{
  "crop_scale_min": 0.8,
  "targets": ["total"],
  "head_dim": 32,
  "bias": "all",
  "num_experts": 32,
  "learning_rate": 0.011,
  "momentum": 0.95,
  "orthogonalizer": "newton_schulz_5",
  "batch_size": 256
}
Rows from block 3 of a small image classifier, named by matrix and row number. Rows with one number within an expert belong to one neuron, the router's apart. Each number is 200 + 40 x the weight over its row's rms, rounded and kept within 0 to 999. All counts start at 0.
Before each expert's rows are labels from the 100 images, of 14848, where the router gives the expert most weight on average: "strongest on" is what is common among them; "peak on" is the class under the peak. Only what is clearly more common there than usual is listed. The data: rendered dice on a table.
# router: router (model.blocks.3.mlp.router.weight, 32x192, trained with AdamW), inputs 0-95
# up: expert up (model.blocks.3.mlp.up, 32x48x192), inputs 0-95
# down: expert down (model.blocks.3.mlp.down, 32x192x48, transposed), outputs 0-95

# expert 26
strongest on: five on top; dice: three; total: 15
peak on: die with five on top
router.26,195,170,189,153,213,229,175,216,218,185,154,149,149,247,140,259,222,213,280,216,263,213,229,108,254,257,191,156,233,200,220,220,155,149,160,240,242,166,174,173,235,198,206,199,187,244,166,227,202,248,209,203,164,224,181,256,212,225,138,228,142,155,242,180,139,243,164,220,285,138,186,186,212,246,224,241,165,134,189,215,232,194,184,245,125,98,229,250,184,181,219,167,213,180,165,156
up.0,224,220,164,184,236,112,133,278,194,284,199,231,274,207,157,180,202,188,168,168,193,211,252,162,140,138,238,207,208,201,160,186,150,187,176,210,213,173,191,192,150,241,168,188,150,206,167,203,138,235,194,215,261,201,199,197,145,179,241,231,244,213,180,114,194,134,255,201,231,214,215,217,234,197,214,223,192,176,200,157,216,189,206,188,172,112,158,289,147,224,203,263,153,156,241,213
down.0,185,197,208,185,109,222,226,160,210,206,80,144,155,205,147,235,213,243,269,207,193,190,150,271,250,209,210,226,153,198,207,242,275,225,273,246,193,235,211,178,188,187,216,132,243,247,154,208,225,174,241,215,147,292,189,198,171,200,216,215,223,196,211,222,226,242,147,209,184,130,156,213,163,232,185,133,227,190,251,188,166,175,198,178,177,217,212,164,196,249,223,184,220,248,205,189
up.1,186,147,179,136,212,192,255,136,214,163,183,236,229,209,214,175,224,217,225,184,145,105,247,249,236,210,127,216,198,173,196,276,224,203,169,214,224,182,199,244,176,181,199,166,183,218,208,200,189,223,191,127,228,227,223,209,217,199,194,218,150,182,194,281,202,228,235,146,152,235,199,176,175,201,229,238,216,223,116,168,146,187,263,245,180,151,152,300,216,217,274,186,209,203,254,241
down.1,160,135,259,235,121,254,234,233,189,152,233,234,223,170,200,287,268,124,171,139,201,232,277,137,205,176,214,261,182,212,182,188,207,233,174,233,232,216,198,187,166,177,232,248,188,250,229,176,143,326,148,230,154,215,191,211,215,202,169,211,151,158,229,277,196,179,160,183,221,108,171,196,228,154,233,159,189,255,207,272,181,212,199,196,191,189,195,218,207,212,230,247,145,182,190,189
up.2,171,228,234,238,246,192,260,159,240,177,239,213,191,115,240,181,225,156,113,152,245,208,170,230,176,165,180,207,236,175,129,143,232,162,256,177,228,176,141,151,155,232,179,189,191,155,258,209,218,221,189,176,240,208,312,160,191,199,115,181,220,219,258,181,176,139,194,193,159,210,223,140,221,208,216,162,206,194,247,111,208,222,167,258,167,227,118,213,194,175,250,149,212,200,186,224
down.2,187,173,125,212,246,264,254,258,219,193,162,143,274,255,191,216,231,227,278,159,222,202,139,204,193,180,162,236,177,194,231,206,232,209,164,184,181,169,184,204,192,166,237,172,266,233,202,154,150,131,219,255,157,211,190,204,169,208,287,213,218,100,164,219,180,273,169,251,245,194,206,234,181,163,212,239,239,197,138,225,193,227,256,230,233,232,251,291,200,224,229,178,205,189,168,208

# expert 25
strongest on: dice: three; one on top; two on top; black die
peak on: die with two on top; die with one on top
router.25,160,225,186,266,172,151,192,178,281,220,271,194,235,187,250,159,136,171,192,219,214,162,182,240,145,163,166,237,229,157,214,145,207,217,230,231,218,253,200,199,138,236,132,153,141,182,205,159,182,181,197,221,199,247,198,147,157,200,221,147,233,147,214,151,194,173,218,195,193,240,211,199,164,162,241,220,213,255,294,132,145,222,217,185,231,238,215,170,237,178,197,204,146,218,179,226
up.0,194,230,187,211,204,226,226,188,224,120,226,135,201,141,182,199,144,242,188,131,241,192,176,214,211,193,252,188,212,163,199,200,309,221,196,195,203,198,167,253,209,204,177,161,152,235,167,181,262,152,178,172,269,302,229,272,162,207,235,201,229,241,231,196,199,180,203,211,175,191,211,280,227,231,133,267,182,132,179,254,242,243,146,193,181,228,237,177,164,208,237,198,183,197,156,250
down.0,117,114,213,172,113,204,215,89,181,219,199,172,237,235,249,146,248,197,236,211,268,312,185,234,195,297,148,191,199,217,231,210,214,204,198,203,236,181,179,174,200,225,257,310,248,201,248,150,195,207,247,210,184,202,256,211,165,201,243,210,196,186,218,197,192,224,197,199,112,177,169,227,195,173,170,176,124,204,212,123,216,258,185,181,166,211,181,231,227,137,224,194,176,178,220,133
up.1,147,180,206,241,187,176,157,177,182,139,185,176,158,266,118,233,237,191,224,251,157,152,213,181,197,222,262,218,195,189,194,113,252,252,160,169,191,137,228,242,238,207,178,177,254,251,189,210,214,193,176,241,203,205,153,182,172,190,157,220,164,242,182,153,229,166,140,215,280,239,109,198,211,245,104,228,196,159,161,236,218,160,239,228,187,225,174,186,312,177,255,191,213,178,202,193
down.1,213,180,85,214,203,114,219,295,241,218,236,206,150,157,210,212,166,221,163,228,135,196,200,157,162,184,196,239,158,210,234,181,201,166,151,213,174,251,217,209,213,210,179,174,213,240,231,204,206,241,173,153,200,179,252,230,162,168,193,147,205,211,231,251,186,256,214,151,146,187,216,205,150,165,268,122,201,228,168,282,255,195,202,236,193,218,265,199,140,211,154,261,204,245,202,142
up.2,187,155,172,195,222,179,192,175,224,214,196,230,233,255,251,172,254,217,225,178,272,248,243,242,218,187,120,228,169,279,248,205,218,149,297,239,123,217,235,175,188,220,150,176,232,171,199,256,219,149,178,166,239,265,229,285,238,180,215,206,183,221,142,199,190,139,214,159,142,217,146,231,273,248,197,240,155,182,91,177,238,174,196,168,184,169,169,242,236,222,193,200,214,175,253,220
down.2,182,134,234,210,225,237,258,180,244,175,236,216,135,172,257,179,228,213,150,177,211,175,235,199,194,131,233,157,235,182,155,173,128,202,185,259,254,234,191,215,160,186,188,174,128,208,223,197,177,264,227,196,193,209,195,228,259,187,182,184,199,172,252,197,218,222,236,135,220,177,251,152,198,165,208,210,226,128,218,172,169,270,261,202,222,179,175,224,152,180,224,194,161,175,209,260

# expert 23
strongest on: two on top; dice: three; black die
peak on: die with two on top
router.23,247,223,157,238,142,144,129,248,241,216,231,129,170,203,230,157,134,147,195,248,181,155,158,230,218,181,200,174,205,249,207,201,197,179,193,193,158,218,133,262,196,134,138,135,182,247,164,213,252,196,249,239,209,236,206,210,166,185,268,215,184,224,204,192,206,238,164,189,151,211,194,181,181,227,227,166,220,246,240,176,190,202,218,259,199,203,229,246,226,169,220,159,287,181,190,192
up.0,296,194,181,261,188,122,108,189,202,169,204,154,178,205,151,241,176,231,193,194,150,192,173,183,226,183,198,181,250,133,212,177,273,202,182,238,224,187,195,223,186,168,193,194,266,267,258,289,198,243,200,214,226,236,182,213,190,215,163,178,231,207,159,249,207,202,193,250,228,198,265,236,155,173,182,145,113,232,227,236,168,225,228,200,218,188,197,210,216,208,135,209,204,248,217,218
down.0,198,199,199,170,178,175,276,155,173,118,210,198,221,167,149,172,245,250,142,244,178,180,232,161,183,208,206,194,191,248,199,249,128,255,161,134,184,209,220,237,186,197,214,181,234,149,199,219,161,212,217,177,297,219,181,255,155,144,148,153,203,203,213,239,199,232,233,220,236,125,203,211,248,157,175,193,141,223,183,174,162,206,262,227,205,195,188,195,151,195,183,210,147,203,192,187
up.1,181,209,237,180,175,236,313,193,178,204,210,187,187,197,227,171,247,117,220,204,149,270,229,207,242,188,154,277,236,164,200,223,152,215,233,173,151,221,242,192,228,214,197,280,219,235,205,217,198,235,205,175,176,145,55,214,205,193,239,293,196,174,174,183,164,198,250,222,282,232,158,241,256,175,227,254,182,189,225,229,162,152,179,211,265,207,209,138,198,194,171,200,168,178,189,156
down.1,203,177,247,85,267,255,196,185,206,238,183,243,281,208,218,225,181,180,209,155,250,210,229,157,182,271,223,238,256,130,211,225,229,197,133,179,174,192,206,184,125,205,255,297,168,264,219,256,147,222,131,208,189,204,165,226,211,209,211,173,195,174,243,171,176,108,220,209,215,229,194,209,257,194,194,141,133,197,147,148,261,181,154,284,232,171,231,161,152,175,249,201,131,189,269,216
up.2,202,268,206,270,268,165,154,203,153,187,165,201,204,192,205,168,181,239,187,132,189,245,239,279,207,200,217,186,190,133,256,267,199,211,251,194,205,156,211,187,160,190,157,177,180,225,178,281,219,157,245,204,219,228,114,217,198,249,200,158,209,166,219,229,237,217,195,134,187,339,204,298,232,197,202,246,217,277,242,130,147,144,302,177,224,165,145,177,145,240,206,160,169,205,243,231
down.2,232,218,212,224,196,199,200,159,153,199,219,223,213,188,240,224,178,287,218,177,220,226,219,273,150,185,236,151,124,158,181,197,234,235,189,187,235,184,232,195,210,182,198,159,159,121,253,205,223,238,135,264,165,238,260,224,235,164,198,139,170,169,153,187,245,185,227,165,159,199,261,194,161,151,212,235,215,232,192,116,173,227,247,182,188,194,216,122,126,196,281,202,193,250,240,223

# expert 3
strongest on: two on top; dice: three; blue die; black die
peak on: die with two on top
router.3,266,185,151,229,169,145,215,205,170,264,269,185,154,154,201,169,166,106,218,181,222,175,207,245,236,187,224,202,226,238,283,152,171,203,283,243,197,229,206,211,124,201,206,176,182,173,196,253,243,222,227,179,220,267,243,132,181,146,187,251,240,198,230,184,124,168,257,202,139,179,222,164,192,139,246,191,235,176,164,220,159,280,166,234,233,172,212,247,155,190,186,217,225,174,158,224
up.0,177,219,252,196,243,302,236,226,247,209,176,188,236,132,215,224,234,199,222,261,172,239,197,249,136,153,146,164,243,213,181,264,170,186,219,102,179,135,151,179,210,157,234,226,239,188,168,174,220,218,192,149,156,154,223,147,217,179,177,145,131,176,204,168,234,254,189,132,248,160,233,175,254,156,231,161,237,164,126,133,167,237,154,142,218,166,203,189,142,230,204,62,206,186,203,236
down.0,257,204,216,226,129,228,152,200,239,293,153,161,178,212,183,204,174,185,207,194,176,261,177,161,151,233,130,199,212,239,166,260,146,171,213,207,196,254,186,210,206,271,186,135,252,179,212,223,227,197,247,228,180,182,169,235,170,237,172,166,160,168,149,242,202,219,168,242,180,136,165,207,159,232,164,251,184,178,236,224,132,150,106,278,187,204,175,244,186,107,173,171,262,235,152,202
up.1,230,170,173,134,260,186,183,221,144,206,131,184,199,224,191,156,184,202,200,175,177,261,213,277,100,265,242,226,155,277,193,224,241,190,155,253,203,191,219,178,230,207,187,245,194,215,93,234,236,214,204,159,137,241,164,201,165,252,192,236,209,198,234,222,204,227,238,163,187,167,187,219,198,254,228,286,152,194,210,237,157,151,247,207,265,194,158,245,189,202,247,239,214,210,146,167
down.1,178,160,175,196,237,123,237,171,268,218,251,196,200,173,199,186,269,147,115,218,254,161,244,169,182,208,200,203,203,151,258,161,144,201,125,242,203,209,169,179,221,219,202,228,185,302,269,217,228,220,208,198,140,115,152,215,234,197,192,217,218,232,297,165,187,174,195,188,223,235,194,197,217,182,212,164,210,196,200,183,232,165,188,176,203,183,198,192,179,176,195,240,218,157,169,148
up.2,185,216,179,283,106,177,184,195,198,210,193,222,269,167,156,176,142,187,217,213,179,174,96,144,229,186,197,232,231,191,224,148,191,212,277,199,195,235,191,183,198,202,231,113,195,129,219,212,189,211,272,219,174,257,222,185,199,261,159,217,198,250,106,213,176,136,196,180,129,107,214,186,209,184,183,246,213,207,179,225,162,269,169,224,129,201,203,234,266,207,186,207,255,196,275,265
down.2,207,140,248,224,200,138,245,145,223,185,227,219,139,208,203,196,192,268,204,186,169,291,174,269,117,221,208,193,245,213,196,139,235,240,186,201,211,175,155,279,242,208,172,131,200,239,231,207,258,196,216,254,226,273,197,235,196,156,166,150,218,240,181,195,181,185,185,211,174,130,277,260,164,126,194,190,225,225,253,167,134,128,242,257,157,204,173,262,169,185,261,201,226,203,224,281